{
  "model": "CTC image transcriber",
  "crop_scale_min": 1,
  "translate": 0.12,
  "vocab_size": 14,
  "norm": "batchnorm",
  "activation": "hardswish",
  "init": "kaiming_normal",
  "steps": 4200,
  "batch_size": 128,
  "epochs": 1.8
}
Rows from block 6 of a small CTC image transcriber, named by matrix and row number. Rows with one number belong to one channel. Each number is 128 + 32 x the weight over its row's rms, rounded and kept within 0 to 255. All counts start at 0. Numbers have three digits each.
After each channel's rows are labels from the 100 images, of 14976, where the channel reaches its highest value: "strongest on" is what is common among them. Only what is clearly more common there than usual is listed. The data: numbers of one to four digits printed on busy colour backdrops. In brackets: how many of the 100.
# convs1: grouped (24 groups) 3x3 conv, stride 2 (model.blocks.6.convs.1.weight, 192x8x3x3), inputs within the group 0-7, a 3x3 kernel for each
# convs2: expand pointwise conv (model.blocks.6.convs.2.weight, 192x192x1x1, transposed), outputs 0-95

convs1.31:114120128128120096087128080128128128128101128090096214134150139087067215138170128176128116155108128184128093090101153126117193103195155135128111122128179153161212128128097143130120128099086160151106128125137128075099
convs2.31:128143160138167152128081077116098128163128090105128121128108111128128063128131155093150082180128128101105128158117168152145100128112196128151151071128122128135112111128135128107187047181128120144148115128128176128083194160093129118128128128170133141018182128128114128152107142128139128150
strongest on: the digit 3 (91); length: four (54); first digit: 3 (43)

convs1.17:128096128147145128141160213128085087128107123093128092128125136128157101146142128112090128170027189128191128072128081146128160141168218128124128128128186129177145128121171128125112128118113130128128128168128212125124
convs2.17:125128161108106178157128110110128128138153128128075122128155089134097128128128128144151171097127112192129128128151148054128167138128149144174128128082068128099093089128113128128185091200128114153073128012105128103080149097096164098128099156166122128128142127120171110157132176070158128145
strongest on: the digit 7 (84); last digit: 7 (61); first digit: 7 (45)

convs1.50:159070179128080206143151153084110173162099219139197185128114128128132128128128128108128168144128128128137153128149128128128170128202153108128098106134216128128155146128128116124082128109095145128128099182128089154082
convs2.50:128206126143165141084104128128084117128128152138117103051128059128109129113128128142146042145080128193128169128137128128171128128128132128097152119183124111128128144158134107128197085128128176088152231126128138128128181182165128128128144148168151156133179071200153170128128170191128227112
strongest on: the digit 3 (96); last digit: 3 (46); first digit: 3 (37)

convs1.25:192165142188128130155140120098128145112165128112193156128174086083149128128101134128118112128134128118125118154098130085093093047088158229148064235119128101164096128114165120128128141128135094112128128123128118116128
convs2.25:037115110119128100128125155149066107165172090128113124128199108081128139138128134128122169165128095108128128128123046128106156140141128128128128168095112081113149128128207144085084128128128146111128096128157109030128091184136166088128098128027091172128185136165135128128166158090098182128
strongest on: the digit 3 (97); length: four (51); last digit: 3 (40); first digit: 3 (34)

convs1.182:069128128044112083151104164222128114128128117148125127128124060128103092128138128124140128178128022128128059102127128128128091128128140077068115102094128099128096079128128105157163142128171087123128128147141128095098
convs2.182:116077128128133128104128176126128098061153095128157128128073141217146090094094114131177128092128128124067135075128139128128133145079128093128128161093065096200090154128128159197116060128101127146157128128137128128144150128119102107128171163129128176220172094128128144128124082128117128102
strongest on: the digit 7 (97); length: four (68); first digit: 7 (33)

convs1.143:156128128105138107122128130128245164175128128194128082128060128128095128139128119143188116128128115128149128093094122128133123168128128126095071128128128128169128188194128128128128128128100234072076098134108128106128
convs2.143:186115128132178093069062128088164128124128128087133128128129105205106128128148163128149087102128128128128167123088128104125051112128107161090118125128161128225115116123152163161128093061105167070084157114139155128205070128087141075192141109128128128204082128063102128075128119111143128089
strongest on: the digit 7 (72); last digit: 7 (63); length: one (51); first digit: 7 (42)

convs1.178:072106128090176128128128122112150128096092222162230128053128128137128154137136202128128128128057139128160144128093128145116177043089139170128128139117071147128102128128128143114150128144096152117145128128084142128142
convs2.178:128130128090128124159133123119189096089134128114095140128128044128146128189128128097119122128118141210128128128103167097039117101099123098090090130083128148128124128101126128090128128061123149128083121136105095128175128093169134128156128079212149150081214056128128096119053142110111128128
strongest on: the digit 7 (99); length: four (81); last digit: 7 (37); first digit: 7 (26)

convs1.128:103093128078169106089134159128127128128147128109117116147129114128128128163139156060074119151142128202192128112114150131128128136134116179220081171152128125113096103145128080139102106098129166233128203128128128164128
convs2.128:097079152127128128128072139128128111251128128102128143163100143128128136203134242050149131094176190165157128128179144115108128135110137123180128128128093128070142077128130149104128086086121194164129146075026128103137071144093098119200107133128131103109128100110134155128115128150126127128
strongest on: the digit 3 (91); length: four (66); last digit: 3 (29); first digit: 3 (27)

convs1.51:131141128062078128194178128096084082103096068110128192128128164128101122084125148159141128171128139128093128123071128128176120128128090060128090092098146185130128132105128167129147128144098131128118128128128028131191
convs2.51:106120137128153090128128139128128144118199206128128128128158128065111128048137128165176067128174128128129150128135077128162100128128128128091157130128121165089193138128084128135138119128192085128128125137140128128067168069128128239112128131138111119128097076119128149081105128128110128163
strongest on: length: four (55); the digit 1 (47)

convs1.91:062170128128076235124152182072187194128128128128128128149128127128153120128150128128106128128150090064128128108110128128147129128118134118173128128154144142162193128092128088151128128128128078128154128074226128128171
convs2.91:128100091132195134093111128140182128102156079161154158091140128128128184172128157102110192142100062073128069125164128198125092173128128053128184178128129128093120094167121111128101125064145161082128155090128128128112185204128151128128111090069128137108128041115217128144128128128077099067
strongest on: the digit 3 (53); the digit 1 (50); first digit: 3 (37); first digit: 1 (36)

convs1.169:094150175077148171128171128175076180182128147148128146128067128145080118128128165128154123128128119089109135094130116079092128128216134140151110128142091128128092128128154128128132184128128221129121226128131175142120
convs2.169:093053128186125073193148213128143133125153128109075103167153128139153083035098071112107099087081128195128128128113129136112128170139133128154128171128112181128174109116094154099121128116128128175128128123153128187159212128124085128098128122158151158172099094102107138128148128144128128128
strongest on: length: four (100); the digit 9 (75)

convs1.187:128127120195153128128237128128085128245167088101128100128083133182172122128128088128128128109098107139056110091146167111114106110096128163148103128128128153112085128081128206128100128127128138151128128136137108128128
convs2.187:128052079128042141168128116128128128196128110175111128128149176152128216179167156141188128157128145080183085165165128128128088155234120128134128156065142092113129125099128145118128195137139092119176121128075129128128184105128115105142128128110128119183108128128134048128128099200187170110
strongest on: length: four (71); the digit 6 (65)

convs1.19:128102128065128128090150137130128149128113161128159142128081114095100143117155192128110134091128132113106132166184146172128160165126114128222190180089145127127102102090124128148173157143210172179128214104128111128128
convs2.19:157128163142091145113128128142128170128128072090128149131135128100100128128137094135128124109128166146101112128128180120128117190149081128128128108128128071128128150128142093051090128075159110196160110095145128128156138187149128174166108128211216128128138087128056061105151218088125128104
strongest on: the digit 7 (90); first digit: 7 (68); last digit: 7 (62); length: one (50)